From a checkpoint of a small audio embedding model: width 256, batches of 128.
Rows from block 5 of a small audio embedding model, named by matrix and row number. Rows with one number belong to one neuron. Each number is 50 + 12 x the weight over its row's rms, rounded and kept within 0 to 99. All counts start at 0. After the name is the row's rms in percent of the matrix's.
After each neuron's rows are labels from the 100 clips, of 14976, where the neuron reaches its highest value: "top examples" is what is common among them. Only what is clearly more common there than usual is listed. The data: telephone keypad tones over noise or synthetic speech.
# fc1: MLP up (model.blocks.5.mlp.fc1.weight, 512x256), inputs 86-171
# fc2: MLP down (model.blocks.5.mlp.fc2.weight, 256x512, transposed), outputs 86-171

fc1.301 090:60 51 67 41 24 46 30 32 43 55 35 61 60 42 19 66 46 42 65 31 35 61 34 42 42 65 47 52 47 43 72 60 72 41 59 57 53 50 41 42 29 65 56 50 39 62 52 41 54 67 65 67 58 44 56 38 46 55 50 51 48 60 56 48 51 34 45 77 47 57 43 30 50 37 52 45 58 70 51 26 31 34 51 36 59 55
fc2.301 081:49 42 33 61 31 48 51 74 58 21 72 72 47 47 45 74 45 62 35 64 51 54 37 50 53 53 46 48 48 66 28 41 65 53 35 52 47 44 54 53 68 56 59 47 40 63 41 69 72 49 43 40 49 49 53 37 64 30 76 42 53 52 69 57 48 46 44 48 69 43 58 44 33 29 70 55 37 72 31 50 53 50 39 70 71 34
top examples: key "*"; first key: *

fc1.141 092:72 63 33 38 77 56 46 43 85 41 49 63 52 35 16 56 51 61 49 45 38 56 57 32 50 44 40 46 55 59 65 40 36 42 56 67 48 43 46 34 44 49 53 35 50 29 45 49 56 52 46 40 42 51 33 43 47 22 63 46 40 85 54 40 45 45 35 46 52 65 42 64 44 53 53 31 53 44 57 50 31 45 57 30 64 34
fc2.141 085:42 47 64 50 47 51 68 72 61 48 28 55 50 52 41 71 44 66 27 41 60 69 48 76 64 61 45 61 48 42 47 52 65 32 43 53 50 55 57 51 27 44 54 67 66 47 35 44 54 58 44 46 42 40 44 35 38 44 52 63 44 45 41 53 52 46 77 39 58 66 45 38 42 67 31 72 37 71 40 47 27 52 63 45 54 58
top examples: key "2"; first key: 2; key "8"; first key: 8

fc1.265 096:61 40 56 58 68 63 31 44 71 54 44 33 56 62 39 40 55 49 39 19 38 44 40 37 54 60 60 62 58 61 62 40 57 44 55 65 43 50 50 38 66 54 66 36 38 55 62 50 54 52 61 65 50 40 31 54 48 78 54 68 39 45 54 46 50 59 47 51 57 78 59 55 23 49 51 57 40 32 53 32 43 59 38 65 54 50
fc2.265 082:33 37 50 19 66 48 62 58 35 51 51 50 49 42 50 61 57 22 67 51 61 57 41 26 63 54 34 63 53 43 40 42 70 53 36 37 66 51 65 59 71 50 54 62 58 64 45 49 45 52 32 51 50 33 72 43 48 47 45 47 37 64 46 48 57 46 46 53 56 43 36 45 39 33 51 62 70 85 48 45 46 75 38 41 53 48
top examples: key "6"; first key: 6

fc1.376 085:66 46 60 22 40 60 62 47 71 62 46 48 44 48 52 52 33 61 49 51 33 41 67 28 44 50 47 39 18 47 51 55 59 29 40 41 41 50 47 60 49 48 51 42 48 25 62 48 57 57 33 68 58 50 55 52 57 23 32 47 33 61 23 40 56 31 50 66 42 39 68 63 56 33 43 49 46 30 46 47 72 34 28 69 62 58
fc2.376 080:49 66 55 70 54 41 43 54 52 59 44 50 79 65 65 63 48 35 47 41 53 60 57 51 53 68 64 39 38 60 79 40 39 43 45 68 54 19 50 55 48 36 41 78 37 47 35 62 64 43 42 38 36 84 33 52 62 48 48 40 54 46 67 60 59 73 37 48 47 51 47 32 50 37 39 37 69 53 62 40 70 39 52 60 45 54
top examples: key "6"; first key: 6; first key: B

fc1.17 084:27 47 49 68 58 21 52 51 56 66 50 14 38 53 33 60 47 56 60 51 29 52 51 58 58 58 37 59 46 50 49 42 60 24 78 77 48 53 58 40 66 55 60 35 34 69 45 59 43 65 61 43 68 63 45 47 47 64 57 36 58 45 49 52 38 47 45 56 49 50 43 69 28 40 50 39 37 42 45 55 43 44 37 62 53 66
fc2.17 089:34 63 39 46 46 48 70 50 47 46 60 66 58 48 68 40 57 63 48 62 47 57 62 45 56 38 55 49 52 36 50 43 47 51 58 53 56 61 36 53 47 31 13 40 32 59 55 64 34 68 43 52 49 54 41 49 47 55 27 67 67 20 37 60 45 34 65 49 57 54 50 55 46 76 73 40 41 43 50 53 52 49 43 40 78 37
top examples: key "1"; first key: 1

fc1.29 085:47 49 45 50 27 62 34 47 37 61 43 44 36 67 13 57 60 42 53 38 48 49 47 58 53 44 56 51 42 46 64 36 48 43 47 74 59 55 45 50 60 42 48 44 45 54 39 52 31 57 47 60 63 54 56 62 58 43 19 46 43 33 38 79 33 64 45 64 33 54 39 49 55 63 42 41 40 41 24 35 59 64 46 41 63 45
fc2.29 089:61 66 27 59 54 56 42 61 50 43 72 66 49 62 67 36 60 55 70 56 58 43 50 57 45 67 53 68 57 29 51 56 44 51 40 53 40 66 43 58 51 59 38 40 49 49 40 64 60 59 57 25 70 40 62 58 64 42 56 45 48 44 52 53 33 57 56 47 50 45 49 38 28 66 43 62 58 62 51 32 53 47 33 46 52 50
top examples: key "*"; first key: *

fc1.373 082:41 43 65 34 31 52 47 37 42 33 48 28 52 68 55 45 57 44 56 45 23 60 51 43 70 57 74 41 45 43 61 58 60 66 37 66 71 51 58 67 68 45 36 45 56 37 41 60 61 49 44 46 47 44 44 49 36 45 48 48 57 44 69 58 54 63 40 62 51 56 24 62 56 52 76 60 40 48 67 38 63 39 41 39 59 32
fc2.373 082:45 52 43 71 58 39 52 52 58 41 54 43 50 34 37 56 48 34 36 43 41 40 64 44 65 70 54 58 83 47 52 47 49 49 30 50 35 47 60 54 68 66 39 57 58 43 76 40 48 67 83 21 50 48 57 51 47 38 55 54 69 60 62 54 66 46 59 58 35 52 51 58 56 76 48 64 57 38 52 52 51 59 27 55 37 48
top examples: key "#"; first key: #

fc1.458 086:32 36 55 59 54 55 48 42 40 51 67 56 51 42 44 63 37 33 46 52 51 36 33 48 39 70 56 41 42 65 31 40 53 56 17 50 79 30 64 50 60 60 80 36 72 51 47 61 63 70 60 61 55 53 50 58 61 49 42 40 40 66 30 57 43 47 30 78 57 45 57 20 49 50 42 58 49 70 45 59 55 47 51 70 57 35
fc2.458 078:43 69 35 73 44 34 48 45 42 61 62 48 56 52 34 61 57 73 68 56 57 39 53 44 42 48 65 57 50 33 45 53 68 59 55 63 35 35 57 46 36 21 43 49 41 45 55 43 42 72 50 50 34 61 29 40 52 39 64 40 43 49 32 51 80 56 33 45 21 39 27 41 47 48 40 45 52 52 41 34 40 57 42 67 39 34
top examples: key "2"; first key: 2

fc1.489 089:60 24 42 70 57 58 33 42 24 66 54 57 52 46 17 72 34 62 72 41 69 56 48 46 67 77 61 51 50 66 50 66 41 43 41 41 51 54 63 44 37 58 70 50 41 44 51 40 63 40 55 51 67 53 48 59 63 53 57 56 57 37 55 32 29 36 59 63 40 58 45 44 62 61 51 53 37 43 48 46 51 55 49 36 54 48
fc2.489 091:56 40 53 36 50 59 47 46 52 59 65 72 34 50 57 45 54 40 49 54 49 69 50 61 68 55 38 45 56 48 54 50 59 62 41 67 54 44 43 64 38 56 43 61 54 25 55 36 49 53 72 34 34 50 66 59 46 74 50 51 64 53 48 48 72 47 40 46 58 42 54 49 44 43 50 68 60 61 46 36 51 41 63 38 42 60
top examples: key "2"; first key: 2

fc1.383 108:71 44 38 41 43 60 70 44 64 66 61 60 41 41 55 49 27 54 36 32 32 45 58 44 48 36 49 53 51 84 65 54 50 58 45 33 45 20 50 54 48 47 49 49 54 61 55 59 38 42 39 45 52 47 22 62 68 50 60 50 39 47 50 46 74 45 40 41 58 53 70 54 34 47 73 58 42 49 43 45 48 56 47 65 51 56
fc2.383 108:44 43 40 43 43 56 47 63 58 43 64 42 49 50 65 55 60 60 52 61 41 51 54 56 46 56 51 43 58 33 24 45 56 63 63 48 50 60 32 80 69 44 36 53 48 51 54 41 64 60 45 40 43 67 55 21 50 46 64 59 61 51 54 56 33 66 59 26 31 44 33 44 72 62 58 60 66 67 73 57 51 43 55 35 54 36
top examples: key "4"; first key: 4; quiet level

fc1.206 098:33 43 55 26 38 57 55 66 56 71 41 39 35 36 50 67 15 38 39 29 50 52 47 43 36 39 54 54 39 53 36 65 20 57 52 37 60 35 58 35 52 65 57 43 49 62 55 42 59 55 51 53 60 60 52 47 62 62 68 59 60 31 53 66 37 42 43 71 64 41 27 52 46 39 41 51 53 22 50 56 36 21 54 68 58 57
fc2.206 100:64 51 44 42 51 55 59 49 58 42 51 46 47 52 50 51 57 55 61 83 48 42 66 34 49 43 45 52 67 47 34 27 51 35 54 65 51 58 65 42 44 69 36 49 33 39 38 42 48 31 60 42 37 44 27 54 29 45 57 35 54 45 55 47 37 56 54 34 68 45 61 66 25 47 51 63 60 60 48 48 45 30 32 36 48 50
top examples: key "9"; first key: 9

fc1.7 096:30 48 63 42 52 60 63 67 33 55 52 37 51 71 46 40 16 73 52 53 22 34 53 40 47 59 40 62 32 49 66 47 47 42 70 53 62 60 53 65 40 50 60 38 46 44 62 59 56 54 55 66 47 44 54 39 40 44 33 38 37 37 60 41 55 42 46 56 53 42 26 71 51 48 50 50 42 42 39 53 38 28 29 54 49 58
fc2.7 081:56 41 67 30 53 41 56 65 27 63 58 60 42 35 46 75 50 68 34 35 58 28 34 56 32 42 52 77 61 48 33 29 52 47 39 37 33 37 34 66 44 34 51 71 74 65 52 72 78 36 42 46 42 39 55 46 66 71 45 54 35 42 47 60 39 58 60 56 45 39 57 49 54 42 55 72 39 37 46 38 45 69 46 54 59 53
top examples: key "*"; first key: *

fc1.60 087:46 42 41 39 29 40 32 53 28 30 68 53 82 46 40 37 39 50 59 56 63 44 45 73 71 52 39 56 37 59 55 40 57 54 48 67 47 49 35 37 60 61 50 62 50 63 42 62 48 50 48 63 47 24 42 47 58 47 23 56 59 40 56 54 46 44 55 67 66 76 34 52 37 55 44 36 70 35 31 58 36 30 32 66 57 57
fc2.60 086:67 59 48 61 67 47 40 54 55 40 67 53 63 31 51 56 50 49 75 53 55 67 60 79 57 21 62 51 58 64 54 37 43 35 45 42 47 48 51 38 53 59 44 47 39 65 63 48 86 50 36 26 53 47 64 69 56 41 57 39 80 28 55 52 49 56 48 48 63 44 45 51 57 59 44 69 52 68 64 27 44 10 49 49 56 50
top examples: key "#"; first key: #

fc1.58 088:65 54 48 61 44 61 62 45 41 58 46 46 59 47 31 53 36 46 63 46 39 68 50 47 28 60 34 58 53 60 65 62 36 54 56 15 46 35 28 56 39 46 45 50 60 49 53 40 39 59 69 48 66 37 48 43 57 42 77 64 45 48 48 31 39 63 75 35 53 51 58 67 69 55 66 44 37 41 45 59 51 53 33 60 50 49
fc2.58 076:63 47 71 49 32 44 25 42 58 62 37 55 41 27 53 57 45 48 45 68 65 39 47 55 42 54 42 62 32 67 55 38 52 16 53 48 25 56 60 48 62 48 43 57 58 54 59 48 57 25 47 73 60 58 34 38 48 68 48 47 56 43 19 56 61 64 41 19 39 58 68 44 33 48 47 42 52 36 38 46 24 45 36 37 45 56
top examples: key "1"; first key: 1

fc1.346 093:63 56 58 49 55 51 52 56 51 42 59 59 27 43 52 56 41 49 35 34 55 67 54 37 49 44 75 33 61 71 40 62 55 35 35 43 54 65 40 67 57 35 46 29 38 55 45 68 46 55 53 44 64 62 43 39 59 42 50 70 60 57 56 37 20 34 52 39 61 61 69 46 36 60 53 48 49 37 53 71 60 41 42 35 65 54
fc2.346 090:19 47 59 35 46 38 58 99 36 55 76 50 50 49 26 38 45 67 52 78 48 40 38 53 26 39 36 45 54 48 53 31 56 59 35 58 48 48 54 43 50 39 69 36 63 44 49 66 54 60 65 54 55 43 46 52 67 49 41 39 52 54 57 33 57 51 48 44 46 37 31 44 52 52 36 65 52 61 55 45 44 36 40 66 50 53
top examples: key "1"; key "8"; first key: 1; first key: 8

fc1.357 087:58 62 55 50 48 44 73 35 60 31 34 41 46 51 54 60 29 58 48 58 64 33 53 40 59 62 44 33 39 56 25 43 72 48 41 46 40 51 63 62 58 46 32 56 29 44 60 45 43 78 71 49 75 28 63 43 56 51 43 46 41 67 47 49 63 41 45 48 50 68 40 61 55 64 41 34 63 58 49 66 58 45 59 69 62 78
fc2.357 084:56 54 74 19 45 52 32 56 40 57 55 55 42 51 60 62 48 58 68 74 42 38 54 45 46 45 46 48 47 21 41 40 57 62 65 72 56 51 50 50 33 44 44 39 45 69 53 45 43 36 58 21 47 68 20 58 63 37 58 70 43 43 74 38 27 62 34 40 51 49 64 57 53 43 40 50 39 61 59 65 46 52 36 51 54 40
top examples: key "*"; first key: *

fc1.61 098:44 54 44 34 37 52 43 45 38 35 56 42 44 57 24 51 50 38 61 28 55 40 60 57 33 34 48 42 26 47 66 65 46 48 32 34 37 51 42 61 42 45 30 43 39 40 32 42 55 30 54 69 76 39 29 45 48 65 34 65 37 52 54 46 54 53 64 72 27 62 40 47 48 65 46 27 44 58 44 49 57 50 53 30 62 50
fc2.61 093:83 54 34 45 54 58 47 53 44 35 36 47 46 60 73 64 59 60 53 66 52 45 49 48 23 47 48 35 51 56 39 64 44 44 34 51 70 44 56 52 37 62 54 54 35 48 08 53 67 45 38 54 28 64 44 53 54 50 63 45 50 40 35 52 27 67 40 53 54 45 48 46 36 45 35 66 50 43 45 57 69 47 34 46 64 39
top examples: key "*"; first key: *

fc1.506 082:65 38 30 49 49 47 46 46 71 45 54 71 34 55 35 45 54 59 38 55 66 38 37 42 57 31 72 36 59 59 38 45 29 46 34 44 57 50 35 57 42 64 44 46 46 51 46 56 64 57 45 59 65 30 41 60 45 36 40 72 54 49 63 81 62 53 64 55 52 53 54 72 65 40 66 58 41 53 66 46 54 37 39 30 51 38
fc2.506 080:40 23 66 72 53 31 61 50 45 50 51 41 46 50 44 51 57 41 67 56 49 48 48 56 73 57 49 56 35 32 35 45 61 60 54 46 34 57 39 46 26 35 33 48 48 51 32 58 22 60 64 47 52 55 47 35 48 57 59 61 38 65 48 32 49 49 45 37 54 29 38 55 35 42 18 70 58 58 59 42 33 63 59 65 47 68
top examples: key "1"; first key: 1

fc1.509 098:56 33 29 49 59 50 61 37 52 41 58 30 45 21 34 33 59 58 37 52 54 32 53 48 40 63 49 46 56 58 50 53 63 43 53 51 54 48 57 52 44 52 57 64 36 38 77 39 49 59 62 62 75 53 63 49 72 34 43 35 52 66 84 64 60 53 52 52 62 46 79 32 69 23 66 54 30 37 49 52 44 52 29 69 69 69
fc2.509 079:55 70 53 55 67 32 45 60 59 34 65 43 54 62 42 52 41 67 46 47 54 58 57 70 36 53 50 39 56 47 48 47 39 80 52 65 54 71 37 78 43 18 32 38 47 49 70 52 57 41 47 63 29 48 47 46 51 61 53 64 46 58 53 44 43 33 37 54 56 42 68 50 59 63 45 57 42 60 60 58 48 73 54 39 58 66
top examples: key "1"; first key: 1

fc1.13 127:50 53 51 59 44 65 36 75 62 71 45 52 51 42 49 49 35 56 58 31 32 36 47 42 57 51 45 32 51 52 49 64 31 39 55 32 66 50 44 44 40 39 59 51 21 40 61 32 45 42 49 49 63 50 54 58 31 55 38 35 37 40 49 65 33 44 16 77 60 60 34 36 62 54 41 47 55 38 42 53 40 52 47 52 56 43
fc2.13 135:59 52 56 45 37 54 66 41 61 49 30 09 60 63 57 47 50 49 61 48 53 56 49 52 38 34 36 68 38 51 52 54 58 55 44 48 60 56 29 48 39 37 41 65 48 55 35 35 45 55 36 33 41 65 62 59 44 68 37 58 39 58 50 45 36 49 50 52 56 65 50 51 43 67 42 57 52 52 29 55 59 48 63 52 44 62
top examples: key "9"; first key: 9

fc1.150 087:44 54 52 53 41 39 36 39 64 48 53 14 42 27 50 56 42 63 44 53 54 56 47 50 58 45 50 27 50 51 59 51 59 51 48 26 40 40 62 49 33 55 36 44 55 63 55 41 58 57 68 50 37 56 48 66 51 35 52 45 40 47 50 45 39 55 51 63 72 49 47 59 50 41 67 41 78 26 21 51 35 49 26 59 68 47
fc2.150 079:90 82 54 54 57 54 62 50 52 43 68 44 46 40 52 23 46 46 24 42 63 39 45 46 55 47 74 29 36 53 63 44 51 65 56 41 51 68 60 38 44 41 63 43 55 48 44 59 38 49 32 65 45 71 53 46 30 50 40 65 75 61 55 50 60 71 59 40 62 55 79 12 34 48 48 48 47 38 54 40 55 42 75 59 50 66
top examples: key "2"; first key: 2

fc1.477 119:58 40 45 56 43 59 40 51 48 51 52 59 68 66 53 61 50 54 49 33 30 28 40 54 31 64 45 54 55 53 52 55 32 42 44 35 72 42 40 43 43 50 53 21 62 45 49 57 58 67 56 54 48 60 52 41 59 66 65 48 43 67 58 45 35 52 37 70 57 59 46 54 57 45 51 59 51 39 42 44 44 40 37 62 75 60
fc2.477 133:30 29 49 22 57 46 37 35 31 49 30 44 62 77 55 62 58 42 55 46 36 61 48 44 42 47 52 50 36 59 33 47 57 54 63 47 43 49 43 65 44 46 31 72 43 55 53 74 16 50 22 38 32 52 31 42 50 51 43 47 47 32 32 41 66 62 55 63 59 42 39 60 33 64 46 32 48 39 52 44 64 68 43 36 51 61
top examples: key "9"; first key: 9

fc1.251 095:42 42 55 37 51 42 46 50 39 29 36 61 47 50 19 54 27 73 57 51 52 54 43 74 38 52 27 67 36 42 37 43 59 48 51 69 56 62 46 40 52 61 71 50 48 44 72 43 49 65 39 49 52 61 28 50 55 59 36 52 51 54 39 67 49 56 56 73 62 47 47 59 47 36 41 28 48 47 59 55 32 43 36 43 38 52
fc2.251 085:67 47 26 63 51 38 57 40 45 49 59 32 50 47 11 57 23 54 50 28 45 76 56 39 62 51 73 46 44 72 59 53 57 49 40 59 60 56 50 75 58 52 58 62 49 45 71 69 58 53 58 51 57 47 57 53 68 31 42 45 50 43 50 44 72 52 46 42 54 41 60 37 44 61 70 54 32 69 48 55 41 46 61 44 71 51
top examples: key "#"; first key: #

fc1.287 078:29 36 55 61 52 79 44 43 84 43 49 44 48 20 65 49 48 46 52 42 41 43 49 56 37 52 54 61 53 61 73 50 53 54 53 42 53 52 18 58 58 48 48 34 54 63 58 69 47 49 69 53 47 54 44 56 44 69 53 23 45 53 60 44 43 45 31 56 70 56 26 51 30 48 56 44 39 56 75 45 44 40 50 64 58 45
fc2.287 077:58 29 57 43 48 77 62 58 29 49 53 31 32 46 41 66 57 55 29 70 52 44 40 60 59 34 29 69 52 51 59 54 30 45 53 47 55 41 58 48 17 54 52 38 37 31 44 57 68 65 45 46 16 32 58 38 54 40 57 66 49 44 60 64 55 73 54 55 56 37 51 44 52 62 35 45 63 78 40 44 87 59 48 63 31 46
top examples: key "1"; first key: 1; key "A"; first key: A

fc1.274 092:38 38 35 54 35 53 44 39 52 69 59 50 55 32 56 46 45 61 49 39 32 39 58 54 49 51 64 32 41 66 42 51 32 54 47 47 37 57 58 65 38 46 64 52 40 61 59 81 68 64 60 47 53 34 48 44 53 66 66 40 35 53 58 53 65 44 51 58 70 73 31 49 35 43 27 25 46 18 64 42 45 42 43 51 53 32
fc2.274 085:40 48 59 56 56 52 38 44 87 38 68 64 39 70 30 51 46 67 42 55 42 76 62 47 48 58 56 64 65 58 41 42 49 57 42 25 49 51 26 39 70 48 34 57 57 53 36 51 55 45 46 43 43 69 26 38 44 55 35 46 53 43 41 45 32 62 72 61 57 65 59 63 50 25 43 57 52 37 38 53 68 41 72 69 29 62
top examples: key "9"; first key: 9

fc1.446 094:36 60 61 60 44 47 33 66 52 39 34 73 50 28 52 36 36 75 35 47 27 54 38 49 57 46 47 46 44 48 46 55 47 44 51 57 44 33 61 51 51 45 65 58 55 57 63 60 65 59 66 67 56 35 27 45 40 52 55 52 39 52 72 30 34 29 45 53 51 50 43 36 51 61 00 45 44 60 60 66 37 28 45 45 57 50
fc2.446 083:64 50 34 54 56 59 71 49 84 68 61 46 54 63 57 34 48 50 51 54 78 47 67 52 33 56 46 38 54 35 62 51 28 40 50 51 39 56 50 49 52 40 21 22 53 44 39 71 31 57 61 50 61 47 46 24 45 55 59 61 40 56 60 64 44 60 43 34 69 52 65 61 50 50 61 36 50 45 63 46 57 53 48 84 48 34
top examples: key "9"; first key: 9

fc1.482 150:50 36 23 65 65 61 60 32 53 61 37 42 41 44 39 54 32 33 58 39 75 47 53 36 35 36 52 41 48 56 64 36 50 40 62 32 33 48 60 54 53 72 42 58 33 45 54 69 38 52 29 45 78 44 42 51 50 26 71 42 51 67 53 41 53 57 39 55 63 46 59 48 41 41 45 40 44 30 46 53 56 44 21 63 47 57
fc2.482 163:51 69 40 56 48 51 55 36 63 42 73 58 59 49 66 55 49 34 41 66 41 50 51 38 51 39 66 44 45 74 25 53 10 58 55 50 46 75 38 57 64 52 55 49 46 59 52 42 36 52 30 44 57 55 37 22 45 55 43 44 69 35 43 54 45 44 55 38 56 61 36 40 52 67 56 40 49 43 65 60 55 36 54 45 59 48
top examples: key "1"; first key: 1

fc1.6 096:41 46 42 45 59 49 54 46 48 35 40 46 60 49 50 43 35 50 34 34 66 31 33 51 68 44 52 53 56 61 37 41 26 31 52 42 60 54 57 44 57 54 43 41 61 63 50 50 35 73 45 64 62 37 21 41 61 63 35 44 66 40 60 53 48 43 38 56 38 43 47 32 49 67 40 55 32 50 55 52 35 49 48 45 64 27
fc2.6 094:35 53 25 34 61 74 22 43 65 42 39 44 44 52 29 71 33 45 71 41 49 50 69 31 26 41 35 50 42 52 49 58 28 57 34 51 56 34 52 46 64 47 57 35 53 27 61 42 50 62 37 40 59 50 36 48 46 59 68 41 43 52 53 59 49 55 62 60 62 57 45 55 58 73 39 56 41 25 41 73 43 26 49 57 41 58
top examples: key "D"; first key: D

fc1.108 099:50 65 35 33 39 50 42 47 56 64 53 28 52 62 42 53 61 41 46 32 60 63 48 48 64 58 52 68 43 55 42 65 58 36 40 60 54 38 47 63 58 70 41 35 47 33 42 26 58 61 59 68 53 27 40 36 73 53 45 49 50 52 63 53 44 65 22 61 32 42 51 72 48 35 41 48 43 46 42 38 43 67 45 42 61 50
fc2.108 102:62 51 50 63 42 51 25 48 60 72 47 55 66 61 29 50 50 49 79 66 43 59 41 55 23 38 44 33 32 38 29 77 43 39 34 53 65 63 24 47 58 53 66 47 23 44 43 32 50 63 34 31 50 64 39 62 36 65 49 50 61 37 39 64 33 41 36 72 58 52 53 52 31 49 47 51 47 24 58 58 49 34 52 72 50 52
top examples: key "D"; first key: D

fc1.292 100:51 40 48 44 45 49 20 64 64 52 49 40 51 39 63 44 42 43 36 32 38 69 37 52 53 65 54 42 54 40 49 39 45 37 46 61 52 45 47 55 55 44 33 36 58 30 66 53 46 67 62 42 70 57 37 46 48 46 70 53 53 62 62 58 49 61 43 48 60 55 33 35 53 62 51 66 35 62 35 55 39 23 40 50 80 40
fc2.292 091:38 53 44 27 61 47 56 27 55 51 38 46 65 57 41 52 71 50 58 48 48 58 59 24 37 64 43 68 39 38 31 33 60 56 52 44 39 59 39 58 42 44 53 52 54 65 52 65 39 25 37 40 46 55 52 44 37 60 37 65 68 34 35 30 49 70 63 29 64 48 34 50 41 41 44 47 68 43 46 45 54 65 44 35 62 41
top examples: key "9"; first key: 9

fc1.221 094:77 46 25 68 38 60 56 47 50 48 38 26 45 54 47 59 29 70 52 33 25 59 70 44 66 46 67 30 45 65 46 55 35 54 45 56 40 42 60 51 42 50 43 31 46 48 50 76 65 45 57 44 48 47 39 67 61 26 63 32 51 44 50 55 63 48 40 64 44 28 42 54 62 48 55 58 45 42 66 42 59 33 54 42 36 48
fc2.221 097:58 56 33 62 29 72 62 50 58 52 48 37 67 62 55 49 42 32 45 36 47 44 52 52 53 58 59 34 41 47 39 49 46 64 45 43 34 70 61 43 62 43 40 81 49 39 35 46 43 38 65 51 26 62 49 55 35 43 44 49 58 64 59 58 41 38 64 15 51 34 49 42 50 57 37 44 63 69 60 51 56 48 53 54 39 56
top examples: key "4"; first key: 4

fc1.89 134:44 75 64 41 32 45 51 55 42 44 44 17 38 42 49 59 42 63 57 42 33 35 49 55 61 66 28 75 45 37 60 35 71 56 69 53 53 31 71 36 42 53 54 34 56 50 67 49 42 79 46 62 45 39 16 40 58 42 37 62 49 36 40 66 56 66 56 59 44 64 38 39 40 69 41 47 40 58 39 31 52 55 56 43 60 40
fc2.89 151:42 47 47 65 61 47 47 51 60 50 62 71 41 35 38 47 39 44 45 59 53 52 54 53 35 48 72 39 49 61 55 45 72 57 56 73 54 54 41 72 49 56 58 48 61 54 51 79 58 59 43 42 59 38 66 66 64 43 69 31 53 61 63 39 63 45 40 43 49 58 43 37 69 55 61 67 29 52 59 48 44 45 49 43 50 53
top examples: key "#"; first key: #

fc1.130 092:55 48 57 22 49 51 50 57 37 43 61 39 55 57 35 65 44 44 27 31 49 57 45 43 83 49 45 54 46 49 46 25 65 50 36 56 49 33 70 33 60 61 59 57 41 45 56 45 53 62 44 63 34 43 38 67 38 43 46 38 46 36 50 61 43 72 47 69 50 58 55 52 42 31 44 48 50 35 63 43 54 51 54 41 42 62
fc2.130 087:39 61 53 77 66 48 57 43 59 69 39 60 49 53 61 54 52 56 42 63 53 44 48 69 60 49 83 30 62 73 64 58 52 57 55 34 47 78 25 62 67 64 61 68 55 81 46 58 65 51 36 46 54 49 44 45 49 57 42 46 76 79 37 66 63 44 35 41 51 50 64 50 53 24 55 53 53 69 42 54 42 40 57 55 44 54
top examples: key "#"; first key: #

fc1.429 093:69 58 53 32 66 30 64 57 31 48 40 61 51 45 50 58 43 67 59 53 41 53 49 39 61 48 56 41 38 58 63 57 76 43 39 56 73 38 49 32 40 42 41 54 35 34 52 29 51 63 57 82 31 25 24 30 50 41 33 60 45 40 39 58 31 69 18 51 50 40 51 45 61 45 45 52 35 76 38 25 40 44 54 52 55 60
fc2.429 103:65 46 46 71 35 74 41 42 51 70 45 35 49 53 65 67 37 49 42 41 57 70 63 46 37 19 41 58 50 51 48 61 37 61 43 31 41 54 22 56 34 53 53 37 55 58 47 57 55 42 29 50 42 62 45 60 24 67 50 50 48 62 51 54 53 49 37 32 52 32 49 54 45 30 33 64 50 55 34 45 63 35 52 33 73 53
top examples: key "2"; first key: 2

fc1.54 093:42 51 60 28 47 34 37 58 62 62 49 45 57 59 64 51 49 65 73 46 50 50 55 42 48 61 65 51 37 51 44 50 33 30 66 65 71 39 58 44 57 86 59 46 44 62 50 51 62 70 46 72 65 63 50 34 61 59 40 66 37 61 49 46 34 40 19 80 55 61 46 42 45 45 44 53 42 42 58 56 51 62 56 58 70 35
fc2.54 087:43 68 52 57 52 70 56 39 55 49 55 68 36 66 72 52 56 64 73 58 37 29 51 67 42 40 48 56 59 68 45 50 37 64 50 45 29 73 85 46 46 31 61 67 52 38 22 38 46 37 35 64 42 58 42 45 54 61 58 71 76 54 87 47 63 45 58 38 57 61 56 39 39 44 43 38 53 46 39 42 57 42 64 58 61 60
top examples: key "9"; first key: 9

fc1.8 088:69 37 45 47 55 53 68 26 40 23 32 50 50 61 05 56 27 28 57 39 41 50 54 59 53 55 45 38 50 75 47 51 30 38 51 76 52 63 68 34 47 61 45 54 58 47 58 44 48 45 33 46 73 61 32 42 52 64 57 40 40 38 48 55 57 47 47 46 56 64 49 29 42 67 59 65 32 31 52 43 43 50 45 45 53 22
fc2.8 073:43 39 30 40 27 54 56 28 58 33 60 43 46 50 44 36 56 44 53 44 45 64 45 53 48 56 50 80 65 45 52 29 33 42 55 43 43 52 25 54 55 60 51 33 39 63 40 60 63 59 48 41 39 54 40 40 59 32 57 57 63 56 44 50 51 77 26 56 61 51 55 41 34 21 55 52 46 33 49 67 54 67 68 68 59 36
top examples: key "4"; first key: 4